config = dict(
    input='log_mel',
    spec_augment=False,
    encoder_norm='groupnorm',
    encoder_depths=[4, 4, 4],
    encoder_avg_pool_shortcut=True,
    text_encoder_fused_qkv=False,
    max_steps=6500,
    lr_schedule='wsd',
)
Rows from block 3 of the text encoder of a small contrastive audio-text model, named by matrix and row number. Rows with one number belong to one neuron. Each number is 500 + 50 x the weight over its row's rms, rounded and kept within 0 to 999. All counts start at 0. Numbers have three digits each. After the name is the row's rms in percent of the matrix's.
After each neuron's rows are labels from the 100 texts, of 14848, where the neuron reaches its highest value: "fires on" is the input token at the peak. Only what is clearly more common there than usual is listed. The data: synthesised imitations of 52 everyday sounds, one a clip. In brackets: how many of the 100.
# fc1: MLP up (text_encoder.blocks.3.mlp.fc1.weight, 384x192), inputs 48-95
# fc2: MLP down (text_encoder.blocks.3.mlp.fc2.weight, 192x384, transposed), outputs 48-95

fc1.60 074:498609426532427510513437639557575420497514544429566543538489437566497477583545393517485533411534504489509443604556441454512522483411518480494540
fc2.60 074:472417565437538496509516458456490617547482521620468458398508621443529578421556649482531472587418493528491557438486540557526459536550453452533448
fires on: "e" (58); "b" (42)

fc1.85 063:515484474536547475395490537451443495462432474438572534546551505538529549599505505531496464488468426404495543563573475416496404441530540573441502
fc2.85 061:497580547476518527588521427529505498477530516568450485503463443457477477345553511491496495496539590561466480413458500522521524568430509505505510
fires on: "e" (70); "b" (11)

fc1.164 113:484457562507468457526537533490511542517507527537519517469551538475581525511581421537550539539511501502544451500575482568546510480467523513529522
fc2.164 133:472571497513524454494489429521514484483542454559620511544502456366551586661490544489520344477457423508471556561523532523371515507551415464503481
fires on: "h" (80)

fc1.56 061:491490546405414597394525418510422545520505464426519411522461474564510428618462502465474400466413610426538568446573549558513484482485448445506532
fc2.56 055:516493438528602410561548549468588459447447540608520526463541511447449542367561433505558593509560420587448475530486483458494571541502554539542543
fires on: "k" (100)

fc1.189 064:442524545507426466601486459538422457486556456469463546453527513505430511515508413502467461578388476376454421541497501458477403524438497487481486
fc2.189 064:534557414468481541416477484449524520454434488524507383443470445476543570468490531475530523390546486556517541414462510526499589483502444544491532
fires on: "p" (36); "l" (25); "w" (19); "r" (16)

fc1.111 063:463492480541548456438496469502490553437501540496459456582532542478560494504513487470543422538533494484513537537527505494495460526477476451530417
fc2.111 069:448450426432484535570505513436545474556447562507503538430469497552505500438476466512449529546472499591483484442508534439490569437489504496434566
fires on: "i" (25); "m" (14); "p" (13); "<end>" (10)

fc1.29 063:461395420490451442499561454467458577499530508502527511412536547518516426518463526494624582534557551563486595576418427578552459509439544450539543
fc2.29 062:520552556444517529445483560555580398511469515519511506610481449473503550414481461517410481537489458420538486470531524448549548545546493566524471
fires on: "d" (52); "f" (48)

fc1.9 061:450467520651513517467449533475517539530522483491480479452576427466524420507474469431433470515489514475554461509499430443504450468511547546476565
fc2.9 068:543528528447496504479487448519496408564563496451555520528439480548470608454524535531550499562517478540417497524494544527445583482498408392544460
fires on: "q" (49); "<end>" (14); "m" (11)

fc1.351 100:543455594442479502487482511567574458506484587507566545522553554481501501533500581428526540500477457472452421522600493509413517477496591428546551
fc2.351 096:410516423580524476544587588399471544494494436513439462469439489479504465444473423556480433480507558493555614520435510473566490567521430610421460
fires on: "f" (39); "n" (19); "l" (15); "h" (10)

fc1.247 090:443465478515501513476566552496503496459543588491554434509449591492549539553491477515460448438466538427475463447406549535530553569526489543546488
fc2.247 097:512578485507514499496507459502510497549507434508441567497559375539385427460516522536539504519473502541540535557547453458461415432453524438460523
fires on: "w" (39); "p" (20); "r" (20); "h" (9)

fc1.307 064:495380491563514536426511582490546467509463422428491508474533537560383472532609467450522499484529565452520574438546447500488415450559441496468480
fc2.307 062:488632504398452452573447478498449558480548594550549494452504488401631616513387518508368510528478422464485457530478528531536496517463537482494488
fires on: "b" (57)

fc1.311 065:555403555433467473497536553440539397463495519442474536437570554524384437492523418474503517433524568508530411400499511541477412453440521440593478
fc2.311 061:417591394512548481467442451560500615503532426542493458488407419462578561535483592551493498541448438488453578534478446464482502518490481555469454
fires on: " " (30); "p" (22); "b" (11); "l" (9)

fc1.217 060:420496471526541419440469493455529493438594491556435450534584498471484562559510521571524596489460436515576580581458608489524464530472551541477573
fc2.217 059:630498569429451629533506533504533514573433529462497549529414467531505496469509507462508479545515489525420450426542481538468583397532504462504477
fires on: "m" (87); "a" (9)

fc1.258 076:472539490488401463520482474450470586451507549582499530463515567414578463565530500433487467513416498508494479494430440451468536492559474501473554
fc2.258 078:504482524484527511513464481536527447525500407476474454518569475569497575465498554552475482521592454448487525485560568537540498441395541549558481
fires on: "m" (71); "i" (19)

fc1.343 133:454493491453502531374505518506475481508496533457541494489570525525517486437560638511496475521532520391529521430472491577460455430554541559560471
fc2.343 126:520455453475435426434476496511512493558502532537548510521532484542510496455514478489499465562454523453424523523388454642507554528512439596479492
fires on: "u" (24)

fc1.214 080:484520418602411509479507508507480466422423421469447616521502519471483455466520453443423473539446527539530421556435548478518553445469525466550439
fc2.214 079:530530602437562496529485490446507564586544558560468438522525461561532508541513490621544567487519480497432624453557468519490439516469487536461571
fires on: "i" (39); "c" (11); "<end>" (10); "d" (7)

fc1.372 073:500416473473493495437471405581542471534547521502489407532500508559544484513510535411454447468479493515445440571570548470495384551478542500592428
fc2.372 089:572518498429402499495460486505490452400481510412527535460494405401486505475450421541513575503492488409505482496398501544541460475513504549490524
fires on: "m" (47); "n" (22); "b" (21); "s" (7)

fc1.81 179:492560489473547560545522495522480501421588461449532489510600557492469465441588493504589504445418620547572515427532500452550438497450489455510448
fc2.81 155:450460428437490549535469489445468491382526440529461464448481478512518449519574517522433514352508495543530525429479519495505436441482487492573391
fires on: "f" (96)

fc1.312 071:509445570536454487529447459492489487500489520440557367486529507614419485485510483496430486585529499444535508499540498498487420420562522457491537
fc2.312 061:492534494432571444480570511543461502471539491586432588531473443398577560528545493486541533417442579493468524463505514503532552639468464547545456
fires on: "," (40); " " (28); "<end>" (18); "c" (8)

fc1.262 073:534462536603543557457462599481487443510502441488488446460584442485493420579598464450498486515478447481519531419513424454470477530433453540495544
fc2.262 073:455511437423469451478565445533536563515508559528510525527465541575481550433475520611468523526548506514479463594526571550525511443552531439488488
fires on: "e" (71); "w" (17)

fc1.77 074:442481477635484451481486507469508524414423388454497454462515471512401509511551522577488518388562465405552503543478464482434418486483623497451443
fc2.77 073:517501521336501537544521555500498418614524559529463546540405492460529555504416425433470483544464507651451504463530457436533618531519415510476598
fires on: "i" (27); "b" (23); "n" (19); "o" (14)

fc1.141 075:472563523442525546504541527530457525542518463466481474451471433455489448528573379412410513420463564630429486532532540586415456508508480543484533
fc2.141 089:496509440494436454414459468505518459483508504526495470464488429528447532418447564556588436528549476440554529446413408413579569454428514442499459
fires on: "r" (100)

fc1.287 084:521513510440466536495521617466559583528502516489527517408571508398494507566519491519442336597540528548522548511566547458478471520440440523525538
fc2.287 077:493522445519523406473507397526489448443445500461490464508439497557492515467531541527546662398408413440470441476483450520506539476559531502483458
fires on: "e" (63); "b" (37)

fc1.179 068:506449540456484550488431572502595554574487556605465546484459536571464558571553498363561513504484352530634557518460422458583417531547523572493507
fc2.179 069:460565430540499473523556420463436477437482449384483442466522450442477472390482476594424533419542620446421480443558567517393553505450482454509507
fires on: "k" (100)

fc1.197 070:465598532429498506463558447476464535509512421531483514419499499485520513442572575508433465498445435576526534521523438457474436442533507524471532
fc2.197 067:470391492596549471563447504514499495542509507510524491546550518495502462521430414479477518492588572500526446496486576548550543575461529507558516
fires on: "e" (35); "w" (25); "s" (17); "p" (8)

fc1.62 065:552499503482506507495431537561479581520425416510475463528579410542579417552562445453525506549532462567489516454496403483533474487578535471367531
fc2.62 072:471503570536437486489530536458573460466559529478512441464522539412476511439504509589476525428475546489504524576477592492416525477416418434524535
fires on: "u" (27); "s" (16); "o" (13); "," (10)

fc1.296 063:534551533460576403448543458485602434513523526430433520516562549556433550587507550487426479488618531407494472495524537435453501444476524407580558
fc2.296 065:467443445519449610564467544491437550426516414561530494490461405439563458418482456493572464463413449583484505439493496569620481552545465555448433
fires on: "k" (97)

fc1.59 065:433498457476467462536514554437510533395453480506548493463495506479543516476517389512447546561399482603527543508578538501445569456574471498528485
fc2.59 063:554520541530482551442461446556477520631487497540529530502530486508421492584589654473536480437620517426514512500453452541547424495465576475520518
fires on: "b" (38); "n" (25); "l" (18); "k" (11)

fc1.178 075:445539484428512482447435486485498478523499497510497565343441533503499551523501559576474476438534544569420514593488588531497442477421494503385491
fc2.178 077:511496497559487482501540522494494519483535441469476454626575433475510465496464440437540538530440427467549485384464422465491541453540482465600485
fires on: "s" (61); "e" (29)

fc1.220 062:446606548391500588541533469467505528445536598574484481540450534536567479548479456476432472531457381520502444544546579557487515455575464507512538
fc2.220 058:608452411605522413490494471528492500539478465423490508450583435463537562460550528512560592444555633467485514451458443514517493508451523502571492
fires on: "w" (40); "o" (32); "s" (25)

fc1.153 063:487411577527536509425490516568458460487555500530498572502507531463500575497507538550560493559520514554532591447500510542464565428481451448527527
fc2.153 082:516533499505493527570557558439567536532384508469481411618501420488494438450413514479427532390530517560473498547527526516492501504481525559434550
fires on: "o" (40); "s" (10); "w" (7)

fc1.318 083:561500509522472468443535439516417480553481544499423555542483522460425454554563548544472474547479513499431490479480564480470530523404484518496568
fc2.318 091:436505516508477500573478505519601536516523393540600442453542475575414589506504489473552494449511474520635503542469421442476444443516466489486447
fires on: "u" (49); "m" (14); "p" (7)

fc1.234 233:455552521499470446463491464495513471500500515436496501517485474522520513548510563440461555463532416445588474486493536519394412512559521539524470
fc2.234 174:410535442428465528527417467447542519485502424464529505495474583450529476496522457501511593468533435542561471511482515435462500555524443521531540
fires on: "w" (49); "p" (27)

fc1.199 068:497516468492486449489472538461537563506418567490455486558584418508504536476471514499501450534333515440482407490492438440461463465509449468506479
fc2.199 065:470514576513559491483484392505512446482512470461474465466453580488508462446546527499511542484667495572519590503543554508522551441508498568453442
fires on: "l" (23); "p" (19); "t" (19); "o" (12)

fc1.16 104:505437537492476609477486585476536427537404520457529468479555533543517515585534512591474559534492547389537434445475539482435479466471400572468499
fc2.16 118:527488438505421506481528474423472438571447505482494497478548550417500553511450569594444491514493578475519485538502520423428522608439393541484537
fires on: "e" (61); "n" (28)

fc1.254 073:512588514497536492560409494504535449528518422528561466531472488492507436511564449514426500607464439470484470540552536575544493567525565472513471
fc2.254 074:548495434463459508464554500510476572522452564406444502432492534544491568466426541449548497462465511490464494484479500429458504463447379526538518
fires on: "c" (73); "p" (21)

fc1.169 077:524603554492500500507495536540538508509410481600593525479519641622509572495613493541529457496471480499608614577533525446543443492510539489560489
fc2.169 072:481449463486441503472523478462537480561503531391405465471494379366534436515503493519484542522513504482474437433492476561470574481521493498473502
fires on: "b" (58); " " (35)

fc1.304 073:416481488526462517536462452587475501472542531376460434397448434503498465505539545475530467401537490483458559516477456517492442439531476509473528
fc2.304 078:563516549457492473503574507451520514550437506584547564592557451487494547440460403508488527541511508552465456469482597422542550533443505482552516
fires on: "r" (68); "k" (32)

fc1.74 064:550502539474546490478452480409523458477579567441504523483409491465483559458527462475598432521495451469468468455476459559467538501495458542517442
fc2.74 064:447486509474450483503595516549498512530425458557480457542567528532541475546454536542447568474466510523489550553492539380526438487479517539464541
fires on: "b" (59); "m" (36)

fc1.125 061:420506577639585569465455509488536485462408525464541458509517506534409509495475550543421498558455514511534510535521531519594372498584458550508496
fc2.125 066:591475446410473462546465508470533524560574548545470553541488544459543483526541449452621502473523463562463508420510527500415602458474549445506479
fires on: "o" (62); "s" (34)

fc1.39 100:508449476532455601493521558528630515423507497492483540392499531490557576558517507493536479416423545539586465575622430455588503565478489536500535
fc2.39 134:429456568439530504501529452522527451490504523468439461430469445489517484526451519455482410542484489521488462576437556545546454465473481450486480
fires on: "n" (63); "c" (19); "o" (18)

fc1.82 077:506567521412548567530518527442560490459521607493475468484520480459506470464471505519581475444579483514508613500482511434449523429483563511422532
fc2.82 089:481517413521539430445478421548452558514474470455563527564597390548557493436529494511447529585445470476452496528529456562543466436544509546573470
fires on: "<end>" (26); "m" (26); "u" (13); "a" (11)

fc1.275 097:480540466491448467442476561419528538505539455562487520503443465501508540479547584509464530459473459560479523509431480434455489446498467556478422
fc2.275 094:428425543466533508537484446532488455469468557450527458412511580506485474490509402502495464573523534424522519516583460543508523481522545460524574
fires on: " " (100)

fc1.331 084:590520517469532476514535473503520493544483515447529538527612453497507480522534450446599599526544565525558597443507558432490474541494513512560502
fc2.331 104:525521520513457513489464505450462550479460474517489533435415475561459630516440538591499506585438509512429459466479504454535467429521520522454469
fires on: "p" (58); "c" (40)

fc1.282 060:534546579482480504377452667555510423441525561450538512597453441596492478509525470540426452466515525550536539464459559460522533530538596500529441
fc2.282 074:551475496548447522526505351445433543464459507569447575376530567502405538501484480477544526598487510546464525505471445487494463400477472485442561
fires on: "h" (52); "p" (28)

fc1.136 085:557518477430533594514477530462567587486513526573500613470444431486519442479632479488554498424604575536492536479481490417556479521418437529468538
fc2.136 082:418497507501561542433537452515425452494520467419486432559473559568439556503496497514570486596414446467443497524523562576518538471561584469480487
fires on: "d" (29); "p" (28); "a" (26); "l" (11)

fc1.241 075:445582500547489438433450473445450539501423510558389465520527499492544486482467507510512487511460485539535526581533540554581481550480501454489531
fc2.241 082:500429452446567533527536474490541431590575564482591481463558451546419497530511520509463494519516480480496474439452441410494528478576470536502500
fires on: "o" (44); "s" (25); "i" (18); "l" (9)

fc1.108 195:508490559488478495503588534561527532553553504476505522479500496509559498451587599512408512473584562504498541501516553537551542568473577528531528
fc2.108 185:448446448538529577516560510556483558502488482552458584507549573473511515494541516518488542484483519499432514459456526496413538482521496578477528
fires on: "q" (36); "t" (24); "r" (17); "p" (11)

fc1.13 098:482522434419459490556493542500514519546575442526588561515534520442504554483512491582547499419460653446555565452558480508494479533484549493553525
fc2.13 135:496343420481400588453401467461453436457480387468549469434458510607479541434489499402530472538506532486457442540474476453476402441471570543515404
fires on: "m" (37); "s" (23); "i" (18); "u" (7)

fc1.130 084:526511491497584461546504503528491474446376402564582481528472499440405493523574499514504550425519571539505537499520408500531452495493456566511561
fc2.130 090:477499539519474541461498500470577620475589553506473540465461461538528479498460518510571394556467428536489520478447552496467498519512585492539482
fires on: "b" (39); "m" (36); "r" (24)

fc1.90 071:527491466479551571495543589401484529501562489482492550535469455466489560536540478472518535468535479421419488450495511577452535484413510547461574
fc2.90 090:534532466498496486424517483555499507421418401532438445449549541522547463428432499540516373498474529449499568563587485468480479514512527483506424
fires on: "u" (33); "q" (11); "<end>" (11); "," (11)

fc1.38 058:502477524450553531576521537491535568488512518542531531516614531411563477541583430595549464414579451510448473549486454496466554462467488603493482
fc2.38 055:486518545544522503459467432444447357495513491462495501514423410587485567455504578426518531522412543531538566490519526503496450435563476528474533
fires on: "k" (33); "<end>" (17); "q" (14); "z" (11)

fc1.145 107:507395423501529543481502527483659527516536504462579547526487478431524536455495455417478533588496512470513427535578508515497494459450511518434604
fc2.145 156:465480522470473435551488534544540492613442556591478482422503535432517509547518417458594494505527469525433548522592423550574461457495469471473446
fires on: "p" (53); "c" (19); "d" (13); "l" (13)

fc1.7 063:523460496559455395515470556489535444429475443562447503518602562495456467594490508512426549499448556506543460484538480500501481557420483465564558
fc2.7 065:508552525343522607488572526548520556583539515490549504448416473510531544409530509495555479559520393505476566567490495514545563528548487528449491
fires on: "c" (66); "l" (26)

fc1.79 147:508458479558551394492592494515568545481540458396481485588496445512536444481485438400573527470488629430543503531558484441555487481439583513482533
fc2.79 135:544557482530541461541443488583594582421487513385338544439452468485473591532464519501516542497462435446520468524498440510546516507583479463381522
fires on: "d" (57); "f" (38)

fc1.290 067:466500490488547345597476467487536478424532586580480509510559408523499559499508486566628499465544532541468468469535500462537477484509570451476463
fc2.290 074:551495563521451668407566506537527501513463414411546516525487546524555510497454511520440495534494503492493562527448502490476563509529443520487522
fires on: "u" (21); "l" (18); "m" (18); "c" (11)

fc1.255 236:435442463484437485366524432521582483499585498459580548587496500493482541535503462464491532474472558528494474557527587494483512480425489503543516
fc2.255 197:420594451510502497423526481531612462498617475473528496475502550501500532475534521407505561462435546540473487513542560427361501521424525468493551
fires on: "w" (55); "l" (22); "<end>" (8)

fc1.228 083:540544371515480503533591538486508440449564505522524464528552514494461619532552458500500433531500496545550501468499566524452490501508558445427517
fc2.228 085:483458608478549458450389476464516570540469500478500496442447500467532374523478538477507546482496489447436553534550460485576518475473447511558462
fires on: " " (74); "b" (24)

fc1.209 081:434603422472587439519494456534488494483521530517505402465488421523429487531560542495544486457620563528419476565503552530500553465589448484538460
fc2.209 096:557497509473411515464384536452509476484460477482423409438528538541474498474447502434454544531413465473546439456475461430500481508429569548413527
fires on: "n" (100)

fc1.149 070:433551517424477475519447560397505479508517512524530445514460534516508450606475534490550503512507546521566558554427465571519531507462553502450507
fc2.149 070:554461508543517528487590469531470585543458509526496533455574486522482593491513444483468529494466485494467502435578510447496487540525513438560502
fires on: "s" (99)

fc1.297 076:480569607447484560575462521500536464542455537460618504505570490483492469437537477398393524466536494472494603481565603510473427486528517434571493
fc2.297 070:541419401601493472452577482506502608461544449595442488434423587537533522601513537589571497544437518506503430482447411489529535524519517560468524
fires on: "w" (93)

fc1.177 085:384515495447521565471533570443530497423471604477483493594388435552502437525570555537518527584433481483496555488455440518532453510481583553610510
fc2.177 104:501571527436453570488505502454534499547477516490525568485526486569443567498523468562454576442491467515558601488456494545522504520547537477585443
fires on: "s" (46)

fc1.78 165:499516456620508502527474444534484460538426505529539515517506477570558480436519541601444446477477521428546499549540580513568492408445490474549495
fc2.78 189:516452454487401568490462513573523470463504466479448508463426594458541499494462522501564442475356510479525553604550495508524469520466562513539435
fires on: "i" (29); "l" (21); "w" (9); "h" (8)

fc1.57 073:493544484649551488449468432476524516474523394476491457473602484547626484481453461555488475518532590443524519500520559516504427458493509461536477
fc2.57 071:562543497369531556503558580509503457514517611555544612552421430475376543496546490403504533513453429563515515546527446464518532484574535532516537
fires on: "e" (47); "w" (18)

fc1.303 128:621437477493503415429549510547534477544549576451510491497461575425515569508527523580396548570523488486513463590498479494555492507473469504485488
fc2.303 139:552516486564555545495565428502433511515482600524522468588559527510527613452542499534516530478440449491535524548433450474424487592459545475531475
fires on: "l" (60)

fc1.48 066:442625515478541567449514607478550477476430575442460536466434483407449475478552566487432470443522474510549401466491476506473497496438519496400490
fc2.48 067:546488412505513475580488436549479580498625452517529463490548495603537511541433493521556544601453516451478638547562539478546516503521471535587546
fires on: "o" (20); "b" (20); "k" (15); "w" (15)

fc1.267 071:484459500577525556463457514508425522426458494513493406495545468366365508461481457471519487479480557585480483507507513538548548549466548461584446
fc2.267 078:526545475427429427520410544472610447532543566477458574483518457632596495515467532529464462524488503458487561499529470481451478435531426517450497
fires on: "n" (87); "m" (10)

fc1.213 077:525468533493536544505507492466552473450493550398632487415534518444437511463472556500389508516484443477522466596524525439450593469537531431470528
fc2.213 084:465544523477521422525500552519540578488566447577371547532494493522552499609521454418563446460448492508456542403529482576513379552444496550484425
fires on: "y" (80)

fc1.22 061:462496514496505606482504548555527455527404512583518583623580514516485428520471552441506523475521516521580504489489493582470558486491481380613456
fc2.22 056:528487535502453463519493467427553551529619491472450397360447498451512569421461426609511504503477464429476543484496513424542509463540521616407540
fires on: "b" (98)

fc1.113 063:470486469510490515482537522544586531541406583411432456543498457515490434538509552496399428455558464427513400537526371396505499502495573405518447
fc2.113 071:509477520439506505559426507517500448503511459529544529472518523523530566454500437501563548545508588541495572416511673590550499515492492561524588
fires on: "y" (28); "e" (21); "s" (20); "k" (17)

fc1.306 066:595492479419614506461503425478455502453533563440565531520460534506669496591488519389512492484499509506602623534460473507466505514533495459514548
fc2.306 060:455521536527445501506487573486587517525490379582472475494468491504389500371495530600499579512537473442411400475572547476609500507460469549493451
fires on: "c" (48); "l" (36)

fc1.326 061:435454465526505526489538492498465491465411488492507523529492469439526389518454544463469483488516579430537515560579558479476425506457471535387507
fc2.326 065:548483530450500482532439487514609493522532527500470491501506519567500620462557457485489474446453442555415450500481453508510639530473529454599546
fires on: "c" (69); "<end>" (9)

fc1.1 072:541466504404505505509539558547552396419503496561419479542411600510419500460543483537482499538481595574538525446533555485571547407478426528544469
fc2.1 075:484460442579504490485458452398496586623474436487601511487520435541570446558449486432526579416567421418473457555483439506435438575524606464450562
fires on: "o" (60); "s" (19); "b" (12); "w" (9)

fc1.288 086:535499497480473410569521426584481497526552500509484539466519494511639516440462555493528491525586563439447541507474610491517588563496525496485464
fc2.288 102:500417576517556557485474574408452534501501524467518493616462500486425491498499536516499519458469510536544514506475412497527423417555532540507565
fires on: "q" (24); "t" (23); "<end>" (16); "l" (15)

fc1.245 082:543492457501545485516531492491507549463525520571499571470511504497464563498541493484485527552554474529410514407467465380475541462462477450579556
fc2.245 088:480539542471504523453480512494502421514497522504504393502481522529475417521466475478510535503503464477579424581539461562549522506514556546395399
fires on: "n" (92)

fc1.383 103:467565477406434547394473564520565477426524488449489515528535526524532471463557500511540446519490521482533478517510520494490522408486402509537505
fc2.383 143:476460481487542484470507614601612559473580500503465515561576444521465530548518474491483422590420501460544582515492512565491499407527465397526499
fires on: "u" (64); "q" (13); "<end>" (8)

fc1.317 079:542464505474574462422513529488558556420547454459433414489495491518450487452515528493533490520413445488448533468460404468544488471494625513545482
fc2.317 076:473513468464479587516555471473444476518455465522585543528567513540501567535560488546515502476641550483552525580567596543427456596441426461483547
fires on: "w" (33); "r" (31); "l" (27); "p" (9)

fc1.330 061:514514540456542506496464589515465494581525418502485515601488517464470527513597500533504463506583509533469441477532395603316520494515623554443421
fc2.330 063:477486534569495531525472422503516527437468625451459566442489500524441451478444498529521534548408513497495600485408541432645471453501407437499569
fires on: "s" (92)

fc1.121 097:455470552528500530499558510483529456510479494487464558490494438584507453391513467490572495526533477535509460460533548500624557537545495492540515
fc2.121 098:605536468510454524498461433502457503473501474534478441537503566435500613620500566497483485514498452472491549543500444558445436415445522529446519
fires on: "m" (100)

fc1.122 075:545495537468495473448459420527634506467526484480542460504496531503496435531516429619463392414500579588376459452493488432450512470527551475574434
fc2.122 070:516442451575494518601535582472390471479518531496484528439485477488534509552543486381543561595470448459595502549504513536566467510486466496442499
fires on: "b" (45); "k" (15); "h" (9); "s" (7)

fc1.119 078:482501413662490427469438468505455425411409540509583537525485447646403479456578382506463543435524500507528561461422433448552451493540557442466505
fc2.119 095:427470565490484573463602512485515615541539535562396484565451507502504473567444507526551513623484511535478490474510614484487533519419511538517486
fires on: "i" (55); "m" (24); "w" (14)

fc1.128 063:489591531565569521470506488475422467485499520524451501467495459529489477477468455498552424424472504507558449515445525537453500411517511496484518
fc2.128 078:495432559390514544528534489498549518502445479477527491545541468490528478435523524536470526597486514511423558496575450464540544533547463605492531
fires on: "q" (28); "h" (19); "a" (9)

fc1.369 153:372491547466493550390529590539452516503513608468449578580437481543585443464610513461488557575515533466500575525475478468543448493435523521600489
fc2.369 169:446514455467532463365555605576498571523466493532528543540486422522438530470563505564483532570478508468498560564435521575515437474434508462520434
fires on: "p" (39); "w" (27); "l" (11)

fc1.89 100:541508552535422604578574475527543540460454435432566593526454616482564560510504550618550417535446484533519583516568476548502416568492479488536532
fc2.89 151:545497562493520565447496531513460495417524566497475503544508510499534444404497508497456539518546432524482457558408521576601509441426486490444553
fires on: "s" (28); "n" (21); "c" (14); "p" (11)

fc1.171 246:339449499452410441471506425482420407479563453475487530576496451539601444501492460509535528510588538475467492533609491501441450501449444466546468
fc2.171 190:460522522486434567545438422470525527409536464495438613514451451511525537495543540537597527434546513564486479518608534458433459528408546504510475
fires on: "w" (65); "l" (29)

fc1.180 082:422531535518458474552426531524405527490593532578418491502490591517441478606493411529504446472470470525565432470474487523473460539506533427488444
fc2.180 076:469449435492490456496499439437590592461389474381554481499525466481570586437506560489503559542547549471447523477539533476523561455457424580504525
fires on: "i" (47); "h" (34); "m" (8)

fc1.193 076:440534570495547440530553537538407551489523554651369424481454590524489541552491518564538473518488526536523441416493486510494400463443519496578533
fc2.193 075:591473413519479567494435502467579480451502470349582536581552387534518508507490471502438497468535458493499545565546517516530577518533539576504510
fires on: "m" (41); "i" (26); "h" (17)

fc1.8 094:559612510532508495520530561374521517533529563503492473396553514581523562437544506462521449497594442412610454476443473550516392508466615604420483
fc2.8 102:475398491469500511430459406613585432453502516530478486512527527503521586503480463521488505519526442431452561510538512502562543465522475448532452
fires on: "k" (97)

fc1.202 071:469454409513525474543510430487512605513560571502486606542468583507527507545473556499495458521454575532468544587540491488493542524492528529582456
fc2.202 086:444619561521546521535547516424491509521575425529493483465493413552422465497546479553445511487492471534569515409496483528520568458470556512417478
fires on: "d" (98)

fc1.135 089:489484536565416456432516553533536527478527437508486539562479451644508460504535453502485523458481548458567555459503455429500442636519544500441555
fc2.135 096:507519585450549518616402424416499492514511450556431504432447463349443599479556522497517455490513471551476511499445456505556490430491507446455557
fires on: "o" (45); "w" (35); "s" (7)

fc1.315 070:507513488523484508507496465490463397498586526506470528516510573585505525506551434511433525495584516517571414494548478414604477499520462481493476
fc2.315 084:505549472478477470514504567480551556500473543559535481490460408431464423451450489451563507452349463498451491502402528537434535468481570514531570
fires on: "o" (39); "m" (34); "s" (27)

fc1.339 071:405400465399570523501543470525513492422512414505406475482534477529529507543465455461446516556467484493438380473497442396503463522403583540558526
fc2.339 080:609541473530473486452497489409519444519462566496526496478455494492481508479537489498455428464530475497508528531526543524561576438556516464459496
fires on: "<end>" (64); "d" (13); "p" (11)